From a checkpoint of a small multi-label audio tagger.
Model: 2.24M parameters, arch quartznet, norm batchnorm, activation relu, depths [4, 9, 4], widths [192, 240, 288].
Training: normuon at rate 0.0018, batches of 384.
Rows from block 3 of a small multi-label audio tagger, named by matrix and row number. Rows with one number belong to one channel. Each number is 50 + 12 x the weight over its row's rms, rounded and kept within 0 to 99. All counts start at 0.
After each channel's rows are labels from the 100 clips, of 14848, where the channel reaches its highest value: "responds to" is what is common among them; "lies over" is the class under the peak. Only what is clearly more common there than usual is listed. The data: short pieces for a synthesised band: melody, chords, bass and drums. In brackets: how many of the 100.
# convs1: first pointwise conv (model.blocks.3.convs.1.weight, 192x192x1), inputs 0-191
# convs3: second pointwise conv (model.blocks.3.convs.3.weight, 192x192x1, transposed), outputs 0-191

convs1.155:45 59 49 62 66 30 05 60 25 51 57 63 46 53 62 38 66 74 31 67 52 40 74 27 59 39 47 65 57 46 26 60 44 39 55 39 44 44 58 43 47 60 44 24 59 61 36 56 38 59 56 46 23 40 48 39 59 60 63 51 53 54 64 32 66 68 45 64 53 42 43 45 53 51 60 45 60 51 50 41 42 52 42 49 70 44 73 48 36 59 36 48 64 60 28 40 47 48 39 49 60 55 48 46 45 43 34 56 42 58 53 51 27 48 34 50 59 68 36 59 46 37 54 63 49 74 46 51 35 56 52 46 50 34 55 52 68 62 56 66 53 41 33 36 53 44 53 50 60 16 48 66 61 58 55 27 47 45 52 63 68 52 54 76 57 38 37 57 63 64 48 37 50 56 44 53 41 64 43 65 68 37 38 54 36 49 47 24 60 58 47 50
convs3.155:59 30 52 57 61 52 52 41 79 61 28 52 51 57 65 23 34 66 43 68 52 54 49 34 46 40 51 33 68 43 53 26 84 57 37 52 22 42 79 63 62 49 57 64 47 65 33 35 53 66 48 48 52 55 56 47 43 48 42 66 55 38 49 57 56 46 61 47 46 61 25 50 44 63 42 40 38 49 59 54 54 59 62 51 60 33 47 45 64 41 15 46 55 43 55 73 43 52 34 53 24 62 52 65 67 72 64 40 44 43 28 51 58 53 51 43 34 56 60 70 63 41 66 49 38 46 64 74 49 54 42 44 69 42 43 62 45 48 60 54 44 46 41 63 55 59 27 52 33 49 60 41 46 52 43 67 73 57 60 32 51 45 66 43 39 51 52 30 52 40 67 51 46 53 28 66 61 69 52 27 44 48 53 58 51 47 60 46 59 55 46 47
responds to: organ-like (27)
lies over: no chord (53)

convs1.182:45 64 47 42 47 37 46 66 37 72 22 54 49 41 58 32 61 64 31 51 60 75 46 39 47 58 34 55 49 39 33 71 51 34 62 54 49 77 34 47 31 76 49 78 74 59 53 17 48 54 11 57 43 60 50 47 37 58 48 46 50 51 37 35 52 42 61 52 51 48 44 50 60 59 42 52 35 26 63 45 44 46 62 34 43 55 55 61 59 68 42 49 68 47 66 48 51 60 56 52 52 51 52 49 36 50 55 67 56 55 74 50 61 39 56 52 66 42 63 48 57 46 65 50 45 41 52 27 67 52 47 54 39 47 42 40 48 68 60 74 42 45 54 44 48 62 56 61 57 55 36 34 73 34 29 45 46 59 49 63 26 55 53 60 44 53 37 45 72 54 71 49 56 68 56 60 66 47 46 70 56 57 64 45 60 66 53 38 31 57 66 50
convs3.182:43 35 61 69 43 77 72 56 29 43 15 68 52 40 30 54 51 49 43 53 61 43 45 31 55 47 54 39 50 37 50 47 57 45 44 42 48 24 44 42 48 34 34 23 58 53 43 46 51 27 35 48 60 46 62 71 52 72 70 67 56 51 46 65 38 54 57 67 44 67 62 69 59 46 54 29 32 66 50 45 68 50 62 46 67 70 57 32 65 55 35 45 69 59 36 46 56 47 48 49 63 52 61 36 49 57 67 45 66 66 67 57 41 61 27 55 54 53 42 49 46 37 58 41 38 45 46 59 43 52 63 36 48 52 20 58 59 32 48 52 48 49 46 36 53 38 29 36 69 44 39 49 43 48 38 51 32 33 33 47 42 34 43 54 56 42 36 43 38 72 61 52 60 29 46 46 44 56 57 53 50 24 47 61 44 63 55 32 54 27 43 54
responds to: marimba-like (33)
lies over: no chord (73)

convs1.131:42 59 51 62 60 50 62 61 42 52 39 57 48 39 46 56 38 58 54 50 60 50 72 74 51 47 45 62 44 65 41 65 40 37 35 39 53 31 48 39 76 44 47 62 32 52 34 42 51 66 56 44 53 52 49 55 48 55 68 23 53 39 58 48 38 70 51 50 57 43 79 57 43 41 43 66 42 38 57 46 53 64 45 57 47 55 33 18 47 55 41 41 32 50 74 71 37 41 51 34 47 52 53 45 64 54 52 59 64 64 39 62 46 43 44 59 66 41 52 58 51 57 58 49 56 73 36 57 45 62 75 44 48 60 28 46 59 48 66 49 72 59 45 72 71 50 48 39 38 60 34 36 59 61 62 54 64 59 36 39 46 63 50 52 37 59 82 53 53 65 56 51 15 60 38 64 30 36 56 53 20 32 48 68 48 29 43 33 47 47 39 65
convs3.131:54 58 39 64 55 42 39 46 55 57 26 58 34 46 39 42 39 29 62 36 73 47 49 42 39 67 52 49 32 27 77 60 70 64 56 69 31 30 46 44 51 35 61 58 63 47 43 54 60 43 51 55 33 56 38 38 27 34 44 32 44 45 52 33 44 40 57 57 52 83 57 42 64 45 48 59 41 56 56 34 29 42 59 58 53 40 60 69 48 54 42 70 48 50 60 55 41 43 53 51 45 42 39 46 48 53 51 35 46 47 74 55 28 56 65 56 37 47 54 37 62 46 41 53 68 77 58 53 43 51 49 59 43 44 41 33 20 59 43 68 40 47 47 83 47 44 57 52 41 27 45 31 41 45 32 60 45 41 57 50 61 63 49 50 50 70 23 51 49 33 55 44 55 28 44 38 44 35 52 64 47 50 75 56 43 27 67 56 51 41 40 53
responds to: marimba-like (32)
lies over: no chord (92)

convs1.41:36 43 73 57 72 55 54 40 35 48 32 67 52 42 59 51 53 52 54 54 42 76 43 72 37 75 36 51 50 46 52 52 53 48 48 63 32 44 53 63 30 48 44 64 49 43 49 54 62 40 48 67 39 35 24 63 47 41 47 44 39 51 39 44 47 35 59 36 42 53 53 50 49 60 55 62 43 61 50 64 43 52 71 43 49 53 74 44 44 80 41 67 45 67 49 31 38 26 50 60 63 50 46 50 74 59 47 48 57 73 45 52 54 16 11 38 53 46 38 24 41 45 38 60 79 65 61 54 57 45 42 55 60 53 77 31 73 34 46 45 54 52 51 81 30 57 70 57 34 51 50 60 72 34 51 42 43 49 38 50 48 44 38 42 46 38 56 35 58 44 47 46 43 57 44 50 44 46 49 37 60 65 33 49 50 55 51 35 46 45 52 40
convs3.41:40 44 62 45 30 76 50 31 34 37 30 60 44 60 37 43 41 36 41 54 63 53 46 76 48 47 63 62 55 64 70 72 52 65 45 54 40 47 53 44 43 59 53 27 42 62 57 41 45 41 53 43 60 59 55 53 39 62 49 53 39 47 26 67 49 38 44 33 53 38 47 36 72 48 75 30 72 47 49 40 52 74 56 52 66 27 62 67 42 41 64 61 70 50 52 42 54 51 51 56 44 55 49 42 38 58 68 54 52 68 22 37 41 48 37 77 43 27 49 54 34 54 47 35 44 58 39 70 45 53 55 28 27 31 48 46 51 67 36 60 45 39 59 57 38 72 53 50 57 61 48 63 64 58 40 55 35 70 58 58 50 43 62 53 47 44 34 60 68 41 57 64 58 71 47 52 68 64 43 48 34 55 67 45 54 65 47 47 60 38 45 71
responds to: marimba-like (42)
lies over: no chord (78)

convs1.153:35 61 38 19 42 42 36 48 59 46 42 68 71 49 47 39 52 60 47 39 35 47 54 52 57 39 47 25 24 70 61 75 43 35 47 52 39 40 53 25 51 57 53 60 40 35 46 57 46 37 47 50 60 40 40 41 62 51 46 73 61 56 41 57 47 56 39 36 69 34 48 35 69 72 38 39 48 61 82 57 46 47 66 54 76 75 70 41 66 54 40 79 49 29 42 37 41 24 35 57 52 62 48 48 33 61 58 48 60 56 25 54 52 57 32 51 35 48 40 64 56 39 53 45 34 41 50 40 58 33 37 42 59 64 41 45 46 42 67 25 63 47 35 51 54 62 66 42 58 37 46 57 48 51 45 36 67 39 56 34 66 54 46 43 54 59 65 55 68 41 64 57 48 44 49 36 53 48 50 74 48 61 57 57 54 36 55 41 36 50 53 58
convs3.153:28 35 30 63 50 64 66 25 25 60 53 50 50 53 59 49 44 59 62 43 44 51 48 32 59 43 46 55 17 63 65 63 60 49 50 36 46 55 44 47 53 32 55 57 48 56 42 32 80 42 55 49 43 52 66 66 50 57 45 48 53 64 32 63 41 38 43 39 62 44 48 57 38 45 30 65 61 31 38 51 19 46 52 43 42 38 73 74 52 33 60 47 46 47 23 36 46 18 21 42 49 48 67 30 41 53 51 51 62 43 41 43 42 40 47 59 52 50 59 49 63 33 59 81 63 38 44 40 50 60 54 40 47 38 45 64 44 44 41 52 73 45 59 34 61 18 56 47 46 57 41 57 45 91 24 60 50 52 37 33 54 57 48 36 46 48 55 61 51 54 47 60 58 45 49 49 63 57 51 44 44 48 53 53 59 45 59 64 47 48 55 52
responds to: marimba-like (32)
lies over: no chord (63)

convs1.11:31 67 32 40 52 35 53 38 64 27 56 74 55 39 37 41 42 38 38 32 28 41 47 66 49 43 55 48 27 53 41 56 39 62 57 55 16 53 50 65 71 48 76 40 40 66 47 40 43 50 46 43 42 43 51 52 70 47 76 78 42 62 62 54 50 30 65 59 66 42 49 48 59 61 46 34 61 64 41 57 45 52 45 73 48 43 67 42 52 68 68 59 40 31 57 54 43 54 66 67 49 68 46 42 62 65 40 49 49 45 30 52 48 52 53 30 44 48 70 41 47 54 32 38 61 42 40 49 48 51 50 56 31 44 39 47 50 64 63 50 49 60 57 38 73 55 55 46 66 50 44 51 57 63 60 55 58 72 60 70 48 53 66 54 40 39 49 40 60 52 54 46 60 24 53 28 48 44 38 65 37 67 59 62 46 38 67 76 24 47 51 40
convs3.11:35 41 65 69 57 53 72 31 45 49 51 31 77 70 78 53 43 56 48 63 62 46 49 46 43 61 39 46 41 28 41 46 58 49 42 60 49 44 51 33 44 42 27 48 76 31 42 48 49 47 26 47 57 53 34 51 33 55 58 42 68 33 58 59 67 41 65 53 59 46 44 44 48 44 32 29 55 60 60 46 43 38 52 45 43 62 45 38 60 45 51 43 39 51 66 38 26 35 29 29 39 67 69 39 34 42 43 34 34 36 72 61 36 48 31 53 44 52 56 46 46 35 41 42 36 58 41 54 43 50 61 48 65 56 55 62 65 51 42 57 37 58 63 38 69 46 51 68 46 68 48 47 56 55 48 59 59 63 52 52 51 40 62 34 47 55 52 41 56 39 47 28 61 29 48 43 58 64 67 67 38 34 61 73 42 30 64 55 52 66 84 50
responds to: organ-like (38)
lies over: no chord (63)

convs1.151:61 51 53 53 73 65 65 45 57 47 45 54 57 44 39 42 27 40 32 57 52 58 50 51 65 60 52 69 41 57 44 51 53 42 56 67 55 41 50 55 42 57 53 71 50 45 57 54 71 51 41 62 37 48 74 43 42 68 44 48 40 42 33 60 50 86 59 54 49 33 62 34 49 54 56 68 42 45 51 53 59 67 61 40 31 45 54 28 51 48 61 75 53 51 34 43 47 57 75 43 65 44 67 59 64 39 60 83 51 45 54 58 46 52 44 28 39 65 40 40 51 52 46 56 39 49 57 58 30 29 51 48 34 45 52 47 31 43 60 53 56 32 40 40 32 55 46 54 40 29 44 55 55 33 39 40 38 41 33 39 65 67 56 68 37 31 87 38 54 25 48 48 45 41 40 46 40 50 60 45 70 23 72 52 39 52 69 63 32 42 45 43
convs3.151:51 29 68 52 59 59 34 70 43 48 45 58 59 49 56 51 36 58 51 60 45 59 59 35 40 68 38 40 42 55 57 54 53 45 18 57 37 58 62 34 54 49 50 35 49 46 40 50 49 48 40 56 40 39 65 23 53 39 75 45 41 46 45 58 66 47 45 47 55 66 57 43 51 68 60 57 33 39 61 70 59 35 66 68 24 64 50 68 37 42 55 37 35 40 51 58 55 63 56 52 48 60 57 48 44 57 52 46 47 38 57 41 55 65 51 29 45 39 40 48 54 40 39 53 33 20 68 62 46 69 21 31 11 49 48 65 39 64 58 55 41 70 61 44 65 65 39 30 59 63 46 47 52 38 60 52 40 59 44 58 58 35 52 47 44 62 39 30 62 45 47 73 56 48 66 44 25 40 51 53 44 21 30 41 62 61 48 62 57 44 68 40
responds to: marimba-like (33)
lies over: no chord (59)

convs1.168:62 51 55 37 50 48 51 30 46 41 57 66 33 44 35 55 44 53 44 49 45 41 50 49 75 58 44 40 62 44 19 45 42 28 47 39 58 38 55 43 55 41 63 52 66 43 48 64 55 43 61 46 59 44 67 56 51 51 45 59 39 69 59 30 60 42 48 59 55 60 37 40 47 43 75 30 47 32 62 53 27 56 34 53 56 64 38 43 43 55 36 47 48 47 27 60 64 41 78 57 84 33 49 59 56 32 39 31 62 48 43 37 62 52 84 42 61 47 76 56 47 44 40 40 55 61 51 57 47 52 42 38 42 40 72 49 73 29 55 52 45 67 65 54 44 52 52 47 57 60 53 19 42 68 48 68 33 27 78 40 49 52 34 51 69 71 54 71 49 49 54 54 48 65 48 36 57 45 60 52 42 62 41 51 48 32 64 40 47 37 55 54
convs3.168:61 31 50 56 64 50 62 69 42 48 42 46 43 44 30 60 53 42 61 55 64 71 40 63 66 44 61 43 39 64 40 41 71 45 63 71 36 55 72 56 61 39 41 33 32 64 39 33 49 61 49 72 54 64 43 56 39 46 44 61 59 36 57 27 58 59 71 50 67 46 41 39 54 46 59 28 54 49 77 63 52 58 42 41 53 51 74 66 57 37 60 52 50 45 48 40 61 49 65 47 79 67 42 52 53 64 52 54 62 29 53 65 52 54 42 44 66 30 48 48 49 59 31 53 42 53 42 44 48 57 70 54 65 41 49 66 33 58 36 60 45 42 14 44 34 33 39 61 60 37 54 26 53 59 44 34 50 63 41 44 44 63 37 52 62 37 47 66 65 54 42 55 38 43 38 75 39 58 66 53 55 35 41 26 54 42 59 45 33 41 42 72
responds to: marimba-like (39); vibraphone-like (26); melody instrument: marimba-like (25)
lies over: no chord (63)

convs1.50:29 46 46 28 61 38 55 56 61 47 45 51 50 38 40 59 69 84 50 39 57 65 41 32 69 55 77 56 72 54 54 54 59 65 65 34 31 59 36 48 34 51 62 47 33 69 28 68 47 51 42 59 59 39 62 56 50 49 42 54 44 52 72 78 28 60 55 47 35 44 54 60 34 62 53 45 41 42 69 40 81 53 58 71 52 51 42 56 55 45 45 58 58 39 35 59 56 39 58 44 39 70 63 45 57 50 54 49 40 45 51 63 56 55 42 52 60 49 57 50 65 45 43 71 72 84 49 55 61 70 46 52 55 43 41 45 62 59 53 54 38 51 41 51 49 38 84 48 60 54 40 60 56 64 34 59 37 66 68 53 42 44 36 36 45 41 73 41 30 37 50 50 65 47 48 41 33 24 35 38 49 28 56 37 45 55 48 42 52 56 42 43
convs3.50:65 33 28 53 67 53 34 66 33 53 47 33 47 32 26 51 56 53 49 60 78 38 47 47 41 33 43 62 45 58 41 58 45 44 43 69 52 49 61 71 45 49 43 70 59 37 83 55 40 44 51 45 50 44 71 44 44 85 40 62 32 35 49 33 68 29 35 39 53 45 51 54 51 43 27 44 61 58 34 52 43 47 59 34 41 26 63 43 52 55 47 66 45 59 53 50 74 58 49 34 48 25 32 31 38 15 49 64 57 51 55 42 67 54 56 44 46 27 49 46 65 47 64 58 39 61 51 67 42 64 54 59 51 55 59 38 46 63 41 48 47 60 43 55 49 45 46 27 63 57 54 31 50 50 61 50 49 31 58 46 35 41 58 64 46 67 48 49 31 25 33 36 56 41 61 50 62 57 36 32 61 40 49 49 53 55 53 44 40 36 52 55
responds to: marimba-like (26)
lies over: no chord (50)